python train.py --cond_dim=256 --widths=[64, 128, 192] --blocks_per_level=3 --warmup_steps=230
Rows from block 10 of a small image flow-matching model, named by matrix and row number. Rows with one number belong to one channel. Each number is 128 + 24 x the weight over its row's rms, rounded and kept within 0 to 255. All counts start at 0. After the name is the row's rms in percent of the matrix's.
After each channel's rows are labels from the 100 images, of 14976 (inputs lightly noised), where the channel reaches its highest value: "strongest on" is what is common among them; "colour at peak" is the nearest of a few named colours to the mean colour under the peak. Only what is clearly more common there than usual is listed. The data: cartoon faces.
# convs0: first 3x3 conv (model.decb.0.2.convs.0.weight, 128x128x3x3, each kernel summed), inputs 0-63
# convs1: second 3x3 conv (model.decb.0.2.convs.1.weight, 128x128x3x3, transposed, each kernel summed), outputs 0-63

convs0.76 102 [139 130 144 156 128 139 149 112 141 123 126 141 159  95 122 112 137 119 123 103 118 126 123 115 144 125 115 154 132 137 126 176 176 112 111 133 133 128 124  97 128 108  86 111 159 101 165 118 103  98 125 106 133  97 112 191 130 126 132  99 127 139 100  87]
convs1.76 098 [134 108 174 107 122  98 114 165 142 139 147 169 107 159 142 133 165 138 119 154 130 133 147 128 136 108 130 157 136 102 119 116  75 142 141 165 153 122 134 111  92 121 167 124 142 157 129 104 100 142 134  90 109 177 127  98 122 110 172 137 111 139 145 171]
strongest on: bald; teal face; a mohawk
colour at peak: grey

convs0.41 118 [152 126 154  93 121  99 129 148 111 151 139 130 127 139 150 166 105  99 137 116  98 125 133 130 143 167 128 109 111 200 117 153 131 112 133 184 150  45 138 141 121 120 134 107 106 150 126 148 138 117 154 118 151 128 136 130 125 109 151  96 164 151 157 148]
convs1.41 089 [121 111 147  90  83 110 108  77  77 130 148 158 117 141 104 154 161 152 149 127  95  94 137 119 168 103 141 130 169 103 162 128 145 116 117 102 137 140 120 154 122 148 125 120 125 118 127 128 132 113 128 155 124 112 129 167 147  93 101 161  64 124  98 112]
strongest on: green face; teal face; surprised
colour at peak: cyan

convs0.91 087 [169 166 135 117 125  73  93 115  89 116  88  96 123 164 132 116 103 100 121 121 123  92 132 131 129 151 117  86 148 163 129 119 138 159 108 127 147 123  92  99 128 168 129 122 119 112 134 129 100 123  98 116 102 130 146 144 164 162 143 161  98 161  75 148]
convs1.91 111 [169 168 129 155 135 163 115 133 146 129 160 162 128 115 122 138 136 131 108 150 102 118 114 109  94 123 123 178 113 100 189 112 124 108 165 133 184  94 100 137  63 116 108 119 139 126 141 115 119 144 125 135 124 139 120 120 119  87 190  97 140  88 133  82]
strongest on: glasses; winking; sleepy
colour at peak: grey

convs0.14 095 [107 136 155 137 136  83 141 145  64 145 113 104  79 137 125 127 111 140 125  86 162 127 109 121 121 140 143 166  89 152 126 155 164 122 156 116 144 141  98 111 106 113 121 126 142 131 139  87 137 175 129 140 125 141  89 125 124 105 141 118  97 136 101 153]
convs1.14 108 [101 108 136 144 175 143  88  87 142 115 146 112 101 135 131 108 158 117 135 159  97 134 141 153 135 121 110  99 130 123 105 119 121  91 107 107 115 185 128  84 143 152 120 121 127 133 116 163 118 153 126 130 135 113 128 142 156 134 132 150 141 121 136 116]
strongest on: pointed ears; bald
colour at peak: grey

convs0.44 087 [135 109 142 138 130 123 145 111 123 143 137 138  98 158 104 141 107 113 128 114 118 147 107 108 137 132  92 117 163 186 107 120 170  99 103 125  75 118 121 126 112 135 119 118 144 155  91 116  73 157 149 126 137 102 138 139 167 142 115 112 176 140 130 115]
convs1.44 099 [129 152  90  82 115 136 102 127 116 117 119 101 147  97 122  98 140 110  86 104 140 100  98 111 160 186 174 128  72 135 161 134  98 158 117  67 108 118 127 135 165 145 119 120 124 107 140 117 123 115 151 122 106 140 101  90 109  91 114 137 108  91 129 123]
strongest on: laughing; beard
colour at peak: cyan

convs0.6 092 [126 117 172 157 142 120 104 148 121 155 124 122 131 111 126 133  78 129 129 127 101 170 105 113  99 156  71 130 117 128 116  75 145 134 132  75 100 128 149 128 118 174 116 110 130 147 139 110 105 162 145 154 169 155 126 151 120 140 115 120 127 145 128 131]
convs1.6 101 [143 103 104 130 100 161 140 113 147  95  96 143 139 115  92 144 147 104 108  95 154 134 159 112 155 102 106 162 121 123 141 120 135 147 152 130 161 157 116 129  71  93  89 129  87 121 131  99 164 155 119 105  94  73 133 144 104  80 129  78 144  93 115  93]
strongest on: laughing; moustache; blue face
colour at peak: cyan

convs0.68 105 [121 122 140 141  92 139 143  88 126 143  76   0 117 117 136 134 119 123 185 113 153 122 100 116 100 139 129 158 123 131 115 123 153  94 148 140 108 142 152 128 101 162 136 139 113 122 134 114 110  85 120 146 140 118 133 125  97 117 117 141 113 146 142 119]
convs1.68 109 [ 95 101 135 140 125 123 114 138 135 121 132 181 136 110 136 105 117 146 116 122 125 143  92  92 118  97 128 117 125 144 136  86 118 147 123 123 112 127 143  96 105 157 146 123 136 146 131 107 154 107 142 104 122 116  98 152 134 132 135 109 103 166  96  99]
strongest on: glasses
colour at peak: grey

convs0.123 098 [151 126 106 132 102 145 158 122  98 126 143  44 106 107 115 135  69 132 102 128  90 102 115  95 115 149 139  91 136  85 128 148 100 119 164 158 135 115 128 125 129 157 114 126 143 143 170 156 103 106  95 110 111 147 119  97 128 132 122 117 121 115 143  96]
convs1.123 098 [126 112 139 134 130 119 136 123 141 158 138 161 118 117 141 129 192 110 125 134 129 166 110 105 127  99 129 124 156 147 123 119 152 137  50  74 154  97 133 159 141  98  99 152 115 115 119 165 151 161 161 137 184 140 100 116  99 151 155 147 140 152 129  98]
strongest on: glasses; moustache; blue face
colour at peak: grey

convs0.48 105 [123 124 155  64  87 148 133 114 166 112  81 129 113 124 129 170  83 125 115 131 145 102  91 137 135 142  99 113 104 135 106 149 123 141 131 152 131 109 122 171 131 141 128  91 103 110 146 152 113 111 125 102 156 116 136 113 145 146 160 156 124 142  90 131]
convs1.48 094 [139 162 141 175 170 121 152 132 112 166 155 169 114 160 107 128 116 120 124 167 160 157 141 114 145 109 158 122 169 129 128  96 112 133 183 127 139  99 112 107 149  76 140 146 167 170 101 124 128 122 139 140 117 164 125 111 130 131 126 103 143 107 153 133]
strongest on: purple face; beard; bald
colour at peak: purple

convs0.107 094 [146 145 127 149 145 106 107 129 166 115  97 153 157 126  94 105 137 120 111 111 142 136 135  94  98 151 115  78 117  76 106 134 118 151 146 109 103 150  87 170 137 143 100 135 155 161 141 121 108 167 147 116 106 119 127 168 118 156 102 114 123 146 132 182]
convs1.107 092 [135 148 168 107 121 113 115  92 101 115 150 136 140 110 121 155 117 131 129  94 149 131  92 141 128 138 128 157 166 131  97 137 160 106 130 134 162  85 141 121 112  90 115 119  95 102  85 113 110  88 125 176 143 150 158 103 140  84 145 125 119 110 148  95]
strongest on: pink face; moustache; sleepy
colour at peak: pink

convs0.61 097 [145 147 129  98  96 133  87  98 128 136 105 129 136  73 130 117 132  90 110 127  66 136 137 149 153  92 106 116 164 108 126 120 139 101 148 125 139 150 144 180  68 152 101 113 149 133 168 136 116 105 130  90 120 111 125 151 109 158 193 142 107 134 126 109]
convs1.61 084 [131 136 148 152 117 121 160 132 119 102 142 171 120 117 131  98 109 146 114  89 173  97 116 116 146 123 148 125 154 114 111 105 131 109  97 103 147 173 146 119 138 118 143 156 128 103  75 135 133 119 141 156 172 154 122  69  85  62  82 144 151 133 126 102]
strongest on: green face; teal face
colour at peak: grey

convs0.58 101 [147 113 140  99  85 106 121  74 130 121  99  91 100 134 116 151 121 142  90  62  91 139 151 122 117  97 115 114  96 124 123 101 114 117 153 109 133  80 105 120  94 116 156 106 132 119 157 134  82  97 113  76 129 113 134 135 118 122 128 166  70 135 105 110]
convs1.58 096 [ 95  79 126 149 184 152 139 125 141 179 167 138 127 132 102  99 130 145 154 145 112 116 145 144 105 132 105 127 146  92 134 128 126 114 131 130 129 165 154 120 114  87  94 138 133 134 121 106 115 126  65 130 151 131 101 148 152 164 119 126 134 141 138 138]
strongest on: earrings; long hair
colour at peak: cyan

convs0.36 101 [145 162 125 160  91  92 142 100 136 133 143 128 104 175 149  95 135 131 149 122 122 154 124 164 108 145 133 175 119 133  99 142 113 168 124 108 150  53 102 151 144 143 157 126 124 185 110 136 146 106 125 116 144 163 131 148 131 113 147 119 139 143 127 129]
convs1.36 092 [109 144 179 101 147 176 107 132  97 120 174 100 118  90 143 146 104 121 102 115 113 131 138 163  89  99 107 111  90 173 124 144 160 112 108 145 127 129 133 117 162 134  95 138 124 109 147 136 122 157 115 115 160 136 159 137 128 157 124 107 134 107 101 141]
strongest on: laughing
colour at peak: cyan

convs0.23 118 [123 121 181 138 143 133 112 114  69 132 129   0 147 128 132 130 126 159 165 112 115 151 119 122 103 150 116 146 118 151 106 121 152  94 111 145 115 131 130 151 111 112 131 148 123 114 124  88 105 146 121 115  94 120 135 108 119 118 128 146 110 107 165 119]
convs1.23 144 [ 72 140 113 116 103 130 135  92 120 159 139 198 127  65 161 127 150 116 105 138 170 116 100 137 146 150 110 170 131 141 148 133 149 162 101  99 109 139 121 101 122  89  83 123 141 114 133 182 101 150 140  85 130 126 117 126 108 132 118 113 134 136 105 147]
strongest on: glasses
colour at peak: grey

convs0.88 095 [132 101 116 165 129 147 116  91 121 108 112 114 161 137  85 136 112 152  89 118 113 139  91 111  60 119 112 150 133 140 112 140  76 137 108 106 105 124 121 120 116 136 121 106 124  99 153  93 115 126 108 178 139 139 108 120 152 139 133 145  68 177 149 134]
convs1.88 113 [ 73 113 165 136  91 138 188 120 143 119 131 165 108 130 130 109 160 174 126 122 120 114 103 159 137  92  72 124 105 123 122 146 151 104 123 122 112 134 116 129  97 143 130 146 119 135 124 165 143 100  82 110 133 145 129 148 154 104 103 127 121 143 107 125]
strongest on: surprised; looking left
colour at peak: grey

convs0.86 108 [ 99 145 105 138  68 154  70 107 125 128  69 118 113 125 128 182 125 153 138 128 129 127 130 108 165 120 119  71 135 155  96 165 116 117 132 103  78 110 145 130  97 112 143  97  92 163 154 159 136 123 139 116 134 131 123 114 136 132 112 173 120 157 128 121]
convs1.86 088 [189 147 126 142 215 150 153 160  99 118 194 180 142 160 140 175 155 119  89 116  95  94 103 124 117 156 131 120 124 137 104  89 137 169 118 139 148 104 133 124 134 126 125 140 158 151 131 100 129 119  97 108 138 125  91 115 142 123 130 112 138 149 104 112]
strongest on: looking left; sunglasses; blue face; purple face
colour at peak: grey

convs0.95 103 [143 100 142 133 107 147 108 121 138 130 124 112 119 104 126 133 142 121 109 109 130 145 137 113 129 122 136 134 145  95  89 124  89 152 133 103 105 143 121 133 132 165 148 123 117 112 163 122 110 118 113  90 128 123 170 134 140 118 164  98  93 120  64 142]
convs1.95 083 [167 163  96 130 121 131 176 119 131 139 113  96 135 157 122 146 159  82 135 106 111 158 129 106 120 151 137 101  87 153 132  83 185 119 150 115 110 159 147  79 136 132 120 169 125 101 103 134  90 159 150 148 142 129 105 111  94 126  99 150 135 119 142 144]
strongest on: surprised; beard
colour at peak: pink

convs0.89 108 [120 135 120 122  75 129 119 113 106 141 143  86  87 129 110 177 134 117 118  63 125 155 160 108 152 134 156 102 154 162 133  78 112 121 144 123  94 108 133 122 149 105 140 115 104 113 144 158 118 149 113  89 103 124 176 112 120 133 138  99  88 121 138 126]
convs1.89 102 [163 102 100 112 146 137 111 109 114 129 164 165 119 105 129 120 117  69 145 153 115 125 160 135 118 123  52 117  93 136 134 154 163 140  62 130 145 148 140 107 107 153 120 169 121 115 115 134 131 111 106 149 134  97  82 122 136 138 121 144 152 117 112 147]
strongest on: sunglasses; glasses
colour at peak: black

convs0.101 107 [160  75  98 148 132 126 129 146 123 164  90  98 159 113 123 114  75 139 102 105 134 139 133 111 138 144  84 168 126 112 114 108 166 146 157 114  84 117 131 130 113 159 151 139 120 140 119 111  47 107 100 140 156 162 158 124 119 141 123 117 105 107 104 146]
convs1.101 107 [ 94 148 106 129 125 112 129 128 120  97 124 112 107 134 120 111 156 168 126 141 152  80 117 152 134 167 106 110 151 144 108 163 145 178 142 143 133 154 113 122 112 127 123 106 109 126  90 152 196 100  91 175 135 126 116 152 103 127 115 109 125 163 117 115]
strongest on: looking left; beard; glasses
colour at peak: cyan